config.toml
model = "sound classifier"
dataset = "melodies that start on their tonic, played by one synthesised instrument"
train_examples = 26041
time_shift_ms = 50
n_mels = 40
hop_length = 160
input = "log_mel"
spec_augment = true
win_length = 512
targets = ["pace"]
num_classes = 3
arch = "transformer"
norm = "rmsnorm"
norm_position = "pre"
hidden_act = "gelu"
head_dim = 64
fused_qkv = false
bias = "none"
qk_norm = false
layer_scale_init = 1.0
parallel_block = false
moe = "top_k"
num_experts = 16
moe_every = 1
expert_mlp_ratio = 0.25
experts_per_token = 1
shared_expert = false
subsampling = 4
layers = 12
width = 384
positions = "rope"
pooling = "attention"
label_smoothing = 0.2
loss = "binary_cross_entropy"
residual_init = "zero_last"
optimizer = "adamw"
learning_rate = 0.00069
beta1 = 0.9
beta2 = 0.95
eps = 1e-08
max_grad_norm = 0.5
max_steps = 6300
batch_size = 384
epochs = 92.9
lr_schedule = "cosine"
final_lr_fraction = 0.01
warmup_steps = 180
weight_decay = 0.2
Rows from block 9, named by matrix and row number. Each number is 128 + 32 x the weight over its row's rms, rounded and kept within 0 to 255. All counts start at 0. Numbers have three digits each. After the name is the row's rms in percent of the matrix's.
# proj: attention output (model.blocks.9.attn.proj.weight, 384x384), inputs 0-127
proj.82 092:090132092124098139081115141106112148144171159151115167160178118103130156140163147061148107155102092146167153089167115089104143137149118110158118138114109177091091157173143164153145170108133108152115096138085105125096126085146115114141138167155093134100144125109121107127111154157124108127128099159115169094103111134145123098138129128117095101128103093104143150145094151140098147117134
proj.83 071:123151126133126123116080123107106153166143133147097075152101064096070150108139150114156138158130085164137148115123136128119165175162086123148186168136100118098157082134155109114120129127127118132116097136114116134123143107130072133135156130129112138125132096132131150131129135145106124136106125128121133125140124130110131111138134131108081102135094109132132111121121136118116124122129
proj.84 052:140184103186174114174148088160130134170097104075080129079050098141135079046104108163077137125127152141070178108107150151136119137124076180062160203222156080143132112071146051164124117095062131115134119136119134095136133118099134124133212125122107136139118125136142133134145138131162131113132112135153148120127128131096121113112135073118128102115110123133133120105140118121132108129147
proj.85 111:088104096115118148069136154098099124135157142151128167166192130119126172167148135095134107140129123130172127105132099078129130126118130130159112098101126170109101146170132159145145158146158113103153125101136127116146104139129152104113100112106133099150112156161111132152159110115136147124140140109149118135145143102106108125109106137143138143107133143151101109124143106100138123153142
proj.86 090:119110101126113162139117141120111150134164130152150112153139152110131124146137144132129132117100110144131145121106136107105139139129161101156134136139146135116129132116138120111149128151147116057198128068159149067176066165063129052084149074068157057180067187188168182192196085083124181077188167066188091170182180065056078161085061163185131156065144165182070064085174067057171086182189
proj.87 107:141127127129117078163098067109128168168103090133084130111079066128086142075131163146122122143174104153095145116127127139180164137142068117145173175147124086142163134109165089076138064134149164088167077107113104083141079117081109077111135119098119085148086174153157149173172112133152149091165124105158132131145141087085082116114081162151116129087096129173087096085153113093144087160178
proj.88 094:098094079043075202103134161122113084084171137159135173163179151130145158179146126066158055103084100140172091103118066087102109112135160089162106109089148186121135193162110182200188150197175047148106143140128131146116146128129129154143183133149119157114157109112145098112114150132180110151114116153122138111103121145149142120138158083107142112160136118107156156106125137156121147111122
proj.89 064:051083072101093107049103139088100148144186168189115157173220127062095183172177160060155096168114080142191142101159104064120151158164118100167119093049100171051053149197149191150130220106150108157105152162124118169104174118153161153139077148149125169109141099096099101084086141140144090147091119149122137117103090158148154135124133141106130152171144132104160151146117161148100141113111
proj.90 090:148199124178122051161095085115108166158139106134080090098077123112098123077117154147139162136142123149098193130148141151147160161158114137119160161161121112126158142096171093083136087087108182127137119125116115132120123122138161112120100132130127121137114146120136121119123125130138120115137139125137132117124117112130117119114101168144121147117122131133130130119129128107126107141145
proj.91 097:101126100120110126109093111106097173170141126162103132158142110076070167126155161091163107165138083167140154109164121098117160165165090116164148145104095122080126132148160151112125130122155122124132112121133116139124120123115159121114135131121125129130119134120156122127120122127177131107143130121135130121122118123124125121121102171147135143121111134132127130114131133120124102147146
proj.92 080:106133116141174136119161141130114126123131139117124105137150137123145133144134092111103133133099154115153116114132148122110106134117141127136107125134121132110084084138114154108096145091100132115141128114145147113154103145119105106124131113102149110146129131160130162157152114115119151122151151113126113147155151113120112134136120123140119136102130132139106112130139105110146116134142
proj.93 092:150115109134139126152137104144156125118120110106157134106103134158137110119121111149077172111166149095096101151099172154147122096099124154100121124160153082169133109100112115096130108090097154136116110144120103140117141125143145143131134143131124141112138107116131121125113127136139116146117116133103127134123117148136141123135135156113088129143117104117139137142117141125113133124120
proj.94 073:115137122101172115130148146138151115140109171095128159102156108144137138146131095131109136139154161100130106113142162146107123097128107121101123135140121130152108126131154118148132118080114146164101152143120155132125152130151137161132126134140125150105156099117075121107097127131116114127111129141105137140127114154159141133128154098119194137135149141088132139168120121148120140104092
proj.95 093:086081100154132170094128163114127111159138154134169134139172131094124135135128122092133146142116110127151112115140154104114120131134120150144095104119090128085111146148096147139093183122108123188067114192080072211063196077190164209184071186196070201065182078056081045039054183182159056202062062196073186074055058204202198073180182121078113098204093085063203199173065194188064176071063
proj.96 092:148135139152132059178127108127133149147087091114137104088084096135119109114133146175099138132182124119097142128105131165154141117122125139112135137161127075153161148098143085090148080141138193088187103062137146080159079155130124064087077097080147062171072181183118168179183080089085174068175185078158108159177157069088075143085068199182150166063141145171066076111160072074155096170157
proj.97 086:070123078141128154103140106101116148133161125154105151163142117115119171113155139093132086141120109120158119096161109077100133140133108103140117143102106169098096117165134147094136142085161127087176141077168174061170068167086078068080143081075170067170079161186143208203179080094080188081180173084161085164197184075069072172088085124167135132061158157177059071113170079087171103172162
proj.98 097:180119153101158073197139073157162131127070088076136150059082106178152085108098103176054152096195167116058117153092148183161129099092118160080139143181171073195166127062139069100148055156075180170091108161102110157100154097143132159152141167157102164091159091094117099101098163160153099156099096164089162103099100157148154101162163102096111099153089107097155162148105165162114163100111
proj.99 110:109129122157140129124106135107124152159125171135116111136119097093091142112155151138135114156137132120136132114136137125120146159153098139121144144110092111098141087138156137116113137110142135159091116172104098171094163096168115165157105171171101164089158090087123082085076153166132094141102092166104170091087087171163164092166165129105094112155107099091159170156088177170100164094100
proj.100 100:120109074054103195058145183121133118099180198149122160181202177112144176179132131066193087133069077126169119105169123087085133102153174115152101095058105226088123191205110202193146180150157053141113182139142152144124150142142183158127106127139143145124144112110116115107102124110156115137118128132133122140117118145155142147113142121127163161157173152099138139145127137144126135121105
proj.101 099:060110119177139190065115140092085162149171120181101077194153098091110167132179156099140074164118090134188135095162123082092139167137106093156125129116078149072077080166137181103104179087151094112132109131127116127133121122133119113134133125124126121133114133134151126137137125137126132125127113127134137123126138122116122121145120135133121125113118138139120121128119139120131118133135
proj.102 095:160124162152163104173146114143157093137081114105132073104097142141133102105098094167098165112147126111087127167110148171161103119114136145096140138156133102138161117098130081127092121154107154104157109094145152081160084139103115089099152105092138087157089165163148152183165096112109164095170146097142115139164155098097091130103094149158155132070092139149083093106148093089153102160168
proj.103 121:174119186098114078172164091173156094075094104103154196068101161179168067126085111156090147072179163116075118177063090172179095093083166139117111111152206093195162153085105075109149071174104162107152129099127130104139095136120124088127114118114131093139113161147124140160155117121093137106153140120138118141140137098109099137119101131150119121114133125150111112116139109112148113137148
proj.104 131:164121181130154090193153110176166095094088107083159126068095134173175074110093097177078185073165176104098110166081164176144082089075148156092126129175196072186118087057102083097103092120095169092159103101118125080145093131087094094117145117109118091144099160159140140176170121129114150101156128113134129128144144087088085121116099114151126106089117124165093099096149096109156106145163
proj.105 083:102190097152111120127071080085101180184153108149077092128112070085076155102154170110149105186112108183128171101147128115115178176179071126142188182143078112113180122148196139085147088101136120166085104176069082166076171074157119167174122178179069174078154094070107069076077181163150075152089074185088187080066079175166171083167167108086105083165104084083173177143082179180072163085108
proj.106 081:163126176178184052165152090148180117155069121065122111044092108152155055062105093197039198098204188096073155167103177194178097093094111185052137124211157067154123073065136063083079138087053206093162117096161136094159084144085152090100151098102142083164085169168163128164169093112177161108171147102164120137154148094100089126094091147168116155081103152155086095107150111095163106164164
proj.107 113:106219102188104087172061067079081202200130081154061089125055045094060134044159180121128112184151115187111199094169091118121183201167036108147208202176092112128162141121210096077151043098152153117132063133104083115117109090101126106135159150130085115117105143123148098140139138158185120106141094142150174094115104124105126074136111145139095097100058107130117130120117137121123097135155
proj.108 091:129125136127148116150106083112118153172112110124116121103091068118099122098143156142121132160133124159110164122134114132145141148151081149137179176184116110128168134104166096127139094135111134137118104130114116121127115112122117112133166139130106127124128135124142115132135138142144127122144120133122147108122123122124123108134124132120114116116092110132120129116120131128121103128142
proj.109 065:159058140096126166169095089125126129137130090137145075129112121107120110120138127135147105137112114163089173146072131128167142135119136126134183154139142128135177125095116113164106162203141140083177147079165155095176110164109181096077145081092160082176093164172151163149182091075184176096164171084180095157161185091087098157068094175173138167096162159178092083081171078086177104172148
proj.110 085:148179143160078073166132109113099119116126093134131157099075114148137093105127133122127138107122121155106168144103063146172123138115119156149153155146157123165167157092139092140158068178154118101164106096125129074148081128091075078113180112110117082145102162167168150180173121123093163092166128110141131116148154092097087119113099097141076082086107103149103092101135095110153115143161
proj.111 101:155074168117150147137149131155164104102108108116165128122116155134145111139111114144123142099118129093121098148101133146131110110112163154105097099130143107140133109118092118127089136142098124164096135151118119181100189120172080175162113149154128168097168081091107116074088151134065099176085127149084126123105105177171182131159166096091093111180140096099175158154100160163097170094086
proj.112 082:155157182153147069174105057135110153148120085130097054111065108110105102099121136165150146156145115171094187124126125162189151145152108123144182173174114054133198119099146072098111067174128168112149037132091088091113087085090063090143085149125095094123105158138132147161150141160104132115162110138133156096129117099109103083136096175132092091097069095146109114112120122109122107141165
proj.113 111:160118106113128154173122114152140121115112123109133120112111125139154110128114092134099153089174140129096141148098115156107110115108139133124140133156164107158128108095132103130139106150121139069180118082160156064178071160065142063087179084078153073175075189179176155189185091093178174080194160089179100144169173066077067143087077172183145150078107164180072082068180088080190088186191
proj.114 094:183199177175140038223146085150157109132084108054107111046055112179166052072098098186039207085159191128065150147097127208166111116094118140075133152219177072202138110046153043096152068112077190145104090143091111120116124095136055132156134155144095129102144121120105108137127153170114117146122092149092161098113115131149126087165150069105091081127061091107132153148102143142115161108121
proj.115 102:161130168100114084178107087134133146144105122121101135076090105128105093133104135159129134126179137161079148136117099189172145143141106087119154135133125085164182152107148093097149072188124194160097092166087086166081160088138112158157094172168088155084156108077097080087085160159155080165096099164106165096081079159177162092159150123104102122164096091089157168147092183163085155098107
proj.116 064:128144087112105132146151188126104134097111156142149145124145140143158147158112128118135103111115127095121095111144068121081122124113145093130068083076157153152083193145109148088170122145166123135102129147109144141141146125138110160135088131138120146107130111126109122109109123143121115126117120138111137120121127137131127119150164092116134110140114109102132148132118137169133155108109
proj.117 138:129126161148150083135158114136141106130107120104132152098117136154154097110116114149105136123117155106109146139123146149137122110112128140108110129145130112150134116102122094135118132108119160077180142075171157071179077166085159076081143084077161074183079183179155163177180082089146180074183173078184094151173175072094067155076082151185167168071141167182071083089176074077179098180174
proj.118 086:110134110133057138105088110092121159106152095185114138171150143104094165143153173102164093150132088168153131118137072094159162144146128123202128122091103139120133148163125153088128124166163094130120141130132130151126137137133148129132127122129133136116137126124121120108114132118112120144110130128124117138121127134133136147123128117118150132147153141123151133131121145134119144122119
proj.119 108:108158099129106187111089128086091170165149112152096108170116105100084160116165166111166086171099087174127160075167101100117185155171090079162165153108085139096143174137153148143185118149172076118136074136097079100110092080113127099132191152136081112127106152125156097149152148165202124109158086148151177085113127116109108079136117127126100100107074105149118133097121147122127111138157
proj.120 084:145114157146175129146151126148166135139078145118133131079110126133132136122102128191120112131196164086106082153110183163134130117125114145108089076122104103169120100132121109099097112065117184145103138152106154129126146131165113152145092136138134144113147101111094134112103137135108111136121115136100133134112118142154126135152161106113188133142137127112141154155122142155122150099111
proj.121 095:141127116091123130158119112140147130142129119131128115122103125128115119132116120146109125126141132139108138133099122134149136130135133133128150152119138088159168148111128134156134098151145149146106130151100112144106156110151162149146114153155104161105138110102102084101101151147157096138105096158127156101094093151139154102151151139115157126152123119093156170133101148155091146109119
proj.122 189:111138104116105108115105143094098164143153127165124137164143121096099170132145164108146109156134101145135141113138124091127169151145119111159145134111112154108130161149147146117162123139151128095161154090157159104169097164121182089088079097084159091168093162167119154149166084090118162089161167084157098174169155093097093158089088165166166175090155166170084088125170093088160115165145
proj.123 150:135153124132102114145104108121119142151126134135110121124106101115113128094130136119151129139124105154115154129137115138140151135148102117148145150139119127120148164135154121116169102157131122084169148087164149079170080160067175085085162090087157085176087175171181154174180092095191170087175153090175102152165169085089076153085084154170138159090135156181083090075176096082175084176179
proj.124 130:108106119124128160103156141127134103092142125133140152158157148151154146144126125106136110114102114109165095130127139102123102114115155134127101101120135153136102124140097154157097163117138080112148133106144147113152120147128086122126126105104150113146115137154122163138142115116074148121134148105126107147154146109113113148128118095136138127115140142141111103138144104115151136130127
proj.125 086:155126140115097057147135114123126126128082117131134186078117112150129114136115133145105109130147143136107112139119080144186142115129111122172112105133140113171158162124134066138159076191148141144117126124103140127125118110124103126139098137135113125117152130130086132124132139135096115129125132132103140121127115118145115121132136104108153103130120113114120141136114126144124154119131
proj.126 089:177126183105101053156150110156158098090106147128128200090115144155159107146102125139123122090155141127091132179094082161197111106097160148153103104104168125189183167114127096156141089202156148120120114133114114120128132116124185123120093140137098137123112139122114089135122136137204112122133106138141149104114109120132113103119123115137138131133098132132126142117136142139132128132138
proj.127 082:102134139196132067124151126154133109127137111143123140137138163112151137108132119109140140121134134116125163145136138111136118127119152083144092082145135145120111130141114135059132126140127161108143124122126108108144109125123144103123106118117117107144102159143113099135134117135163132148152123115159131110134135101127106106113112135149109145117110120158094119113153123110136123143144
proj.128 084:100119133083116125105098108104108133148140195152117129142135129120124132134154157114158110156059100153154179107161116110077141149152106114165162157080119167120160173150157118159170110144160109078169194078195187075194085193072218077070158085073179080180069186176165153160170066074198171065177173075184080180182176083075075175064089154194206184072158188179075085086192074080196082182173
proj.129 110:124170114154125128136114116111119159154134109133107105125121104107105141094142147107119116145141113145125152109141118128133151154150096122133142167151108140119140139124152132105136110110132128184060131178096111186086184100160151193160119168177095190073184070074092082072066171157164075174075088173078163097079081196179177103165184078078131104192122093072188187163086174191089169078078
proj.130 074:136072125088152196117199195176142068034128174086183172131176207206229098214100073111097130063085172068137051129107122145078063062072207123094066076074208141169041128117065150197158193135119069138115127142107129113125143121147080141146177129146104125113135132129109111134129157155129127155126099149114147095110138133136122110149152052106138090131107104119134142131118135152142153113112
proj.131 113:077142102144106174074074172079093179173176162187102079193168090065064193143169174075177107189102079152186149077175150086080180180192084122162153146098049157057121121186161177115112150083147092150104143153134129170118161129136165161130164142143134159110148098101158115093101133127160115142100118139124131138116118164149159132135142132117131139150138131112156141132120150135110135113115
proj.132 155:150118153127126098164141124157150092093115129100144155103118162158167088140104106157094142076138154121100129147091117157160097109096169149108108116145170111164139142088108091145136119167106138076183138074158157072170072163087139063084100085082160070178066191178132161191182088090116173080186168083186090152171167062089073150079071159184157159073147167175073081078175079075171091179179
proj.133 108:081152101124142169062129177098102136128153150134109147161182141123130171142166118096129116145079121113180100117163167077058132129129126116134113111097120169085049097153136169148127178058144083194060125200095107189083199089163101209187157168185090208069192057075098086053057182176137069205065082183074166089081079189176194098179203073052096088203105092063198186161084176199086180058069
proj.134 083:183139165127115103195120053165175094137092099105131089101048121139126101062092130146116124110163110155068161154079075176220109123130119146125174154180152098160229160100136091136134066209129146183083081169075074155055147062172100137169140188183074165076154093067112086088077188183122078147105075192094196067071071170158169076157151126084084074159088071074172180151067182173058147089113
proj.135 093:129142149153123132134100129106111144137129117132129115147098112115100138109136138127118149129152128153135155156105127121127136158134109141143175141146133114132127088111141119128111122125154129132119100144127103135120140108126119129137157136133116133123124125117150125112113129144141123140117114136124138117128118148123146105134126138122066121128090117122137131121120143121116116126137
proj.136 100:205161209186154036224117054160163138147034061083105085042000095177111056043082114231057180104208160134027147196102120219182115130107104142077171148200152032196184090049158041033107019110094190156111130134109126155114147123148125133130042135136124138118133109115107136110101129132085114116112132130110135137126103131140134134134123159128158133131140131112139132147119139129109128111118
proj.137 098:056116073112101166025103169063064149141203161202128141221213114069093204179169168058219069183055073147219146077172113045078169155167115087179143141034073217044122174218136216156159198155177049121127135126142129123137138134119135141134160119128132126128126136126138113120140129125142136149120127127128120134132142133121141132142131087119132119123133127140127116137142134131144123123107
proj.138 172:096143093124104136105088114076082174165160108173118141161152092076085171120162171085164097181108097176160170102151082081141182168158101105187157145128091165092143171173163155117156120163153102121126162116148145139146122148136171123115098116109144121139123134135105132122131108106125135121131148110121111152144137123134126145112119141138155158120144152140111117154139120120142134140114
proj.139 090:159125162118149099163163101147157097122095152100135137096092136155156091121107114148102147109123148088095149157128134160153106082101140162111113126166143116144170148108148101148125116156109150140115110150111112108118121102119139118141117146149095133112132137117127093133121137152198115130144111142117151093107112128151122093128130106111123122123096106111122148116116149142117127130150
proj.140 069:145107131110104185148150184152124084052159110122154127153159181178202101184129099126115131069086153110133086129107181133093090067077197086130116106151178146160066137090069123142157136115156113098157118095135148092163088149103112090130140094103131093162112166169141132161177121113117164118167153103139107134152158087097096134108104126160169119093135153167098095090170074102164086153157
proj.141 097:114074086067136159104173197153134083075147160121204211128178188151177142208115091097138116104101130097153070116103140106099095096095188135127073090099160156134092171141053163169142164130125134178076151161108130173095189114168150193158098159174113181086184067089077103070083160145106090173079101170094145114090087184156178127153180099082141116184165112071172163179094162180090171079064
proj.142 082:221107235152148097209137056187183076083046051068135114074042150181152049095087093207063177063238178112036142206035115218212082100077165169094134127182184039218179077052123066120096066181109201137112094164094073152105138097141134132166117155146091144118134119107117085108108153150159101141109098155126161100101084138143156083151133168115098117143088105125146149120108162136095117114130
proj.143 096:086110076129118165098116155104104141151168152157121117172160097092100172130167150076150087154078111133175138090143147082089140134154107113154145120102101173082084145163130188124127164118158103145108154123145156141133141142130103148122149126125152130123151097122128157118115113112084140128116148128106115154143135142142136158129153128126155133131160132118118126145122124142131142117112
proj.144 130:095081097094125171054145173118103108115163195161129144189205156120141161177146113084158086132068090120190141106135116077095111127122160125166104091069130200084101147185107186188139202141155059111145185105179185119169123179090179134095128086099177121161115138158147163130141092084131157122141169091150079169164165114114117170090119139151155180124170177141111100132160086104162118151131
proj.145 073:090099073055091170075094147103113154132181178179114170182181126057087174164170152066187053157087089159179122102185101087092153167187120073166139128070092155074153184191130193133163163133145066152109091143101105152088137103162057136143059151149116138107138106100097136129099143149053105132121119156097140115112100149163151114150132130123107096135139104101149140143099151149095133105115
proj.146 067:147136136086087120110103111135150152118132151154114124136131147125113147136129148120160095132169112114121137131134114133156158116150138125148116094086117128144187169167146152124151094187168129159103149149110107177105166118173170156142098146156121165104151110090102090086089137137164083156097128155111134119094101159168159128149141126106138147175145118107167165138108167152107153114094
proj.147 089:102123111153145116114123120119117142148127137122108128125136108122130132121161122123114122143140140123142130103145137115118124139141105147121128137143111124112106091125147120126094150079121121120145113123129131109128099125115117100132153131122130108133119149140150136147148125129127136112149131129139133129135135111116115124129113143136112118105120127137118117125128117124129110137149
proj.148 097:143135184192176074162136102150159106154081121101127077090069125134122091085101110200097162108201167098077158166086173172164099118120119173095134139160128059155176083079131080100082096150097193109139115127129108116132122129113123124124146127123127123137117147132156113142141121140149134130132119131149125122129132126125118112137120120134111127116101121137130125111132133112132130136138
proj.149 118:133148116157119117132116112113133139140147120122116099136116127109115141100129150113134151125143104126124160134135145122114133132135121137135150147140128132114156129130141140115112137114137139107143128107141138107134108135106156106100120121118138107138110151131155135137138108106142142098154148117142122131132144110137101135101100167150129158110135135139108124101136119109137118153157
proj.150 091:093156115161109103115113141089099136156143147139099125137139101107119138118143151112145124156135118153145160088150106125140152147163098130148130135120090154111141140150165113154151118130129115142102108153100105132109125094138140131154130154154085145106130129107117079116107158164168104137128089156117173089098104134146137079140139113113114104127074106100142157139102151142114143120124
proj.151 125:145144148177132115168127109129130127139111086105125089114086124137133096101118133148085160120145139139109136138121125146141118130116127154120151146172143095142133109098141102102114111120105137129129088132096097121111122096140071118152134141138099129118128132128118118137135153153098121133122102141115153102114116130121135097158123122112081085125098102121132131131105131130103135122132
proj.152 110:133103127120165134113140140137135133132135137108120139123150117133146131133134107127125121122132149119128130123125158134132120114123128150117124142129130128111111116131133126144115162106100129146108125149110124141111140111148109144153111140147115142113148104116111119117115146142106115151115118150116141109114116143142144114143149122110125105137128120108142138148114140145109146110116
proj.153 093:143126174159140119127116111134132125132101091121128107107110126135118115125119121150127139127172136134111133147121131146131129126126133168123137119148133098131159078111134098105089117128131133087176130097149137102153110163091138088090119094094158095171084163152158169161162098096127154092156167093162085155157154094105092156093085172169137165096156157171102083086161088084149080166157
proj.154 100:156157150098107109141125134126143138133117154115117114103125121134126121112113135148138162122097123124114121128141117147127143120129129121115135133123134128125149154117139119130169105128122131080181132080154142079163075158089145063083146089083151067174068187168181161178181085095144168076185168084174098155165170066095066148085067176175121168090133147182081083078166095071171087177180
proj.155 079:122119060053051182078117176113105153076185170180160179174188151095121164181135165063199080135098072143159103097130065072064157161146170075182087119051135212125094201180076188149189148131176100089154140113149124125150117146075199123113144110109130115154095160148160114131146118116207137130143132122160115131127138118096113124105104131154112153130128147173131115086167118106167062151148
proj.156 075:149144158104122126139123120137141143125131113143164144109111102122110118131103125168164124150121140142122147147107109142108150100153144115159115137121127110159174137135137137096131077169132164134108114143116091159120148115134144150146141139145095141117132133104129079107116142141171101148108112143132150105104112149149145100141130127127114131149090113126148144126121156132122111117115
proj.157 122:100125096136112116093125143104106131136159128161129162168172111117122159142149137093155102147115120137181140112128106096119143133136119123157113123108112178119111139165147144124123126140138093073173153074165168080185073169089153081092143080079158070174084185182144153176184082093147177091187167084163096163173175065085070148089085141179171166072139171173068088099172075076186083174166
proj.158 081:145191164152094071182089050127130170166109066136111104088044075118081098058121177161117151155165142167090173149119090143126172168150078098138191192200122092159173138098165078036156051133132195139126105126116117124115129120163079116126131145134118114120132122121111143127127130133050129109121130119116129134139115125121131127126112135124091111113111101121121120158113124123104135118119
proj.159 082:135131105112122192163079097112098165150122101150102054137102101120084133121146147134147100151122095176117142143147108126086165168154107098156190177156118104102165110130151128085160106126150096085175096089145129094142084144091113072098124102096140083164089167153155164176177106108111155074165159094169110155163148095094096139098077175166151147082130147179084078083166086080153080164173
proj.160 057:208148191099124118155131113151156097067117091100121155116108128153148110107088129131141137075150151160071113160104108178202135119108166157120108129118148106183195147114111092157153075198098117168074081194070073189066176070167104191180087168182059181069183069086094095075082196181101071181073066174073172076076071178150177078175166104069037074200089075091185159158089181174068153071077
proj.161 077:113104109094148174118122157122118121123137154138142101132152136122128144151135124116143092145130134124153112109117114120111139149134134103133129127107114162116137134149115163187131166152146106181062124190086105194088189087173141197178095181184086191070181069070081059061065175171148069177080079185075175085065069186179193081180195094085134103174111099059180192182079171185079168073069
proj.162 086:154113161114095111139154125157129112079117098137162145126126181146138096159100141157141124094155136118110100182081106141170108104114167134139096091107175112165129122085091113113114102166135134086169115093151115101146086146093139078109187111098135085157098171157185147171176120114142161102172144103170110137148157093084089131108084136165085126099120121183110096079163102083165082163168
proj.163 075:075115052078114181099091129072092174177167123188128139152167073096079204160165157074163043181110106166166127052153110083106181156174073102172151153081070171119136179184161169187134132115155066167078132178094112176103168094172145176170123171162093182091160083084089082075081172167138083148093082170086172107082082178154170104174179100091175103155114113090164176166089160179100144086088
proj.164 161:127151131123125113134090102094098164154126116151113127129111095102083142123155159138135115163135119158122155129131108121146160165146098107148167144126109117139148127129156131102142100132148139127128135119130134137137127132155141119114089130112131120131120131135093128120131113124095133112127138116125127145141119128121131135126125154130145146116134138135110120159129130121132128131115
proj.165 117:047179043143093162078051137046050209203196128199060079197150068039048218136215202058190071212071054191185183048206099059049198214214062085189185172092040168055129132196197199103151156088200077156103106158106098157095158098144114155150148155159111165107144101099138103096088154153154093143093103161114162105096096157157160109152146109100114110158117109096163155133096166158095147104113
proj.166 075:152146158160144147139157145154144089084096102100134148139112146168162113120115102156095166069139158082130095149107153137126069099084172156096096094149168109163077074106107118105092105089123121104159116114143131113137112146138047098137100106103151103145115148160122170162153121113054142128131150109113103140153134110103127147135111126125102111116147127156111100120135112112128121133149
proj.167 107:153105140113157101131166128161161104095088114100145151121127151150156118143093115151101133098158143101101117154083152143160103107092161155106087100124161106164137112105099126107107127131096170092153173100162164115175124173110183128100107088095159114160104147164130142137151098094145152117145154093151095166151153104101105155100116136161196177122166184157103109111171095106169108153137
proj.168 095:161204185198156060185088076112130163194079086092058038075051080111069085046113136179093187159162152147085172156155129180172145170146054163109183184178093074117181071087178077057086080073108187133122107132133134131133101127111100107117142130116125111131121129137145146144134114129119143110153135114136128132146122119125117121117109154136099127100103122130111119130127121114118116137146
proj.169 071:153116123124134127168154132157143104110134151113149119130114159142158110133121097157108123109063144113103132136126137140117104091122146124093103122129150154133131157107121108153159119122124146075185139060173164034196057167075134052079161068067162055195065191197161167212189075082150188049213178071200097150181179051090050158070076160196182176055153192178052068087186057071183109190187
proj.170 094:174129155131139064188172124154139092084082105080145200074109148183180086148081109157060167067133182120093112143081117178189091101082173152098098098156196119215122147078113080124116081173080145115131169111136170110163124157118109140125162094110148118143139130162117152146147123108119146136133135107119100143143158108128103157127143056127152107128149142141116114111151091134165149126124
proj.171 091:189093173120165118174186104193191063084078094061181150099098165202185059090074071151061188051153163081071099199056176175163059070053181194075095119178212086190142091064087075129077136141070162123128124129140111123132130132129149127126154121120125138129120139128155112139135127136183131145123123125136128128132135138118132114130123106122100133134105126140135127115133139117134119132133
proj.172 083:110107105139143151088154145138104139126118123138156156145164128132141149158133122105123095122138117103138100097152115112111115122129141109109089078107136158112080120151115152109124162092114113080184187061189193080196092194106143082073120050071203068197086174195168192175179069057104195079179188072180058185180194069078079205077086159189174177087206192176082078092187055076185099182161
proj.173 072:150130132162174097146160123165147112113110121094153161101143145149173088101101094146111152085186166086093094152101177143133090105101140134079093106157173099139095095109116118103129145090060140109153153099136167104157111148132106104120101097110158100157122134170132171151160113098053157120145156105130098144151163087107104152116120138124095122108168136144102106119137098116144152144140
proj.174 064:130182157159162039139110110101115164206118137105089126100081057114095111086119161171109152196113140130099182108182195146135189164163075148081155177157068124110138127136175068092120134062062163149134113118136160136120110138126074117113152134123158111127120113128131212135135112100048156101128161113141117161168139117126116158095110167133132144098149131121110098144127109108108121133136
proj.175 082:108108092091117168102125154112119120133152184151146140146167131111134151183155128098137095151072110135148140102136109106117131111140135139157128119103112158119130166154126167207130165148134087165089135151109126149108167109141144171148139149158109170096167089094109095094094155144142097149105105158103151109096097169158166112153169109104146115164124119084158157154105150169111167093099
proj.176 109:178156216204164055206162074169176109126059062072094089040055122169153045060099087212028173088187182099070141163093126207220092118089117168071118133201156049174145062057153050049084067125073180118131103134108097113129110112108132116138128136126100116129111148132128095141139133147175134128152108138140157101112120115127107090134117116143112111112082112137121136103135134129133113135143
proj.177 127:147148136177141116152104100132135149158104102113100082113075103124101115076126137148118151149145131146097153136144141153156145145142100146120154156163112097127148092116143100114101117093105145192070094195083078200064191079174116188173129190189087195069182063057115069061061177175147066175069083186083177080067063199190193086184174107077098097188094081065198188177066200181063173075077
proj.178 073:117127152155173092135178120143101104112117088101123174110128128158181113110151082148092152100090153098136117126130159125111085134077133128085097125175171114139047102110126089113111130043092136129146127110138158100149121147106026116127208101113147108150142125171161188163153126119066157129134154104121097139164161117107106151133128086116087093107136115149112094110144095119155132129132
proj.179 075:090130140159112114138102102095107144191131110157124117154104073079081131089160166119144131159121110157150169105136094109164148164153073126143170145132088114112136116137176133126100108121140111107146107111151127106145106136100121102110179115105125106141099139143160134154154118127149153117160133104149121137145141112089121115114101127154097125093091136158109108107150102096144105149145
proj.180 088:173118207137182117171178112171177066087057109064162141079110154192191053106077078185068178080141173089094096185109133186133069092054165155075093100184181083186131102087093077074086106103076163150112142128130145133127142133147091141128096132132134136109139111118102143124114126132063126142112134127095121134132128137140138136143141095117132130133137119101126136162112129131127140117104
proj.181 102:142093104125122126123141167143140104095129142125142135138159170116145130157105114107134145105100118113135108154118145120131101140119166142130095097104142149122102128134082131126111166117110119150097145156121121169100171114141148163146116147162118172110167096095127105076093161129132092152081113152116140113096096170160170121133153133104116125184160122100175156141106163161098164098101
proj.182 080:141181132167128083153080072080109189200123096142079085080092080080068140079142170136139165176157125186100182108155093142159197182162068099158182174176097110121147123140189111071151075106135165158102123159108116141096146112142177148130129150157115145105140130083126092105087136139186102141124109152121141114090094162172148124129146166107138148151115125093155166116096163154094139115116
proj.183 109:071129090127103170082088161092092180151178117169109152171176098082096172152193170092166097170116102152180147089154118077092167175174107084165133137121092157096082130173150177120157151110165081131125134141121134141125154127142127159142114124137136143130136118130114130098115129129122120147111125135126122133124125139136140133140148133122141147143140141119132134135125132137123122111112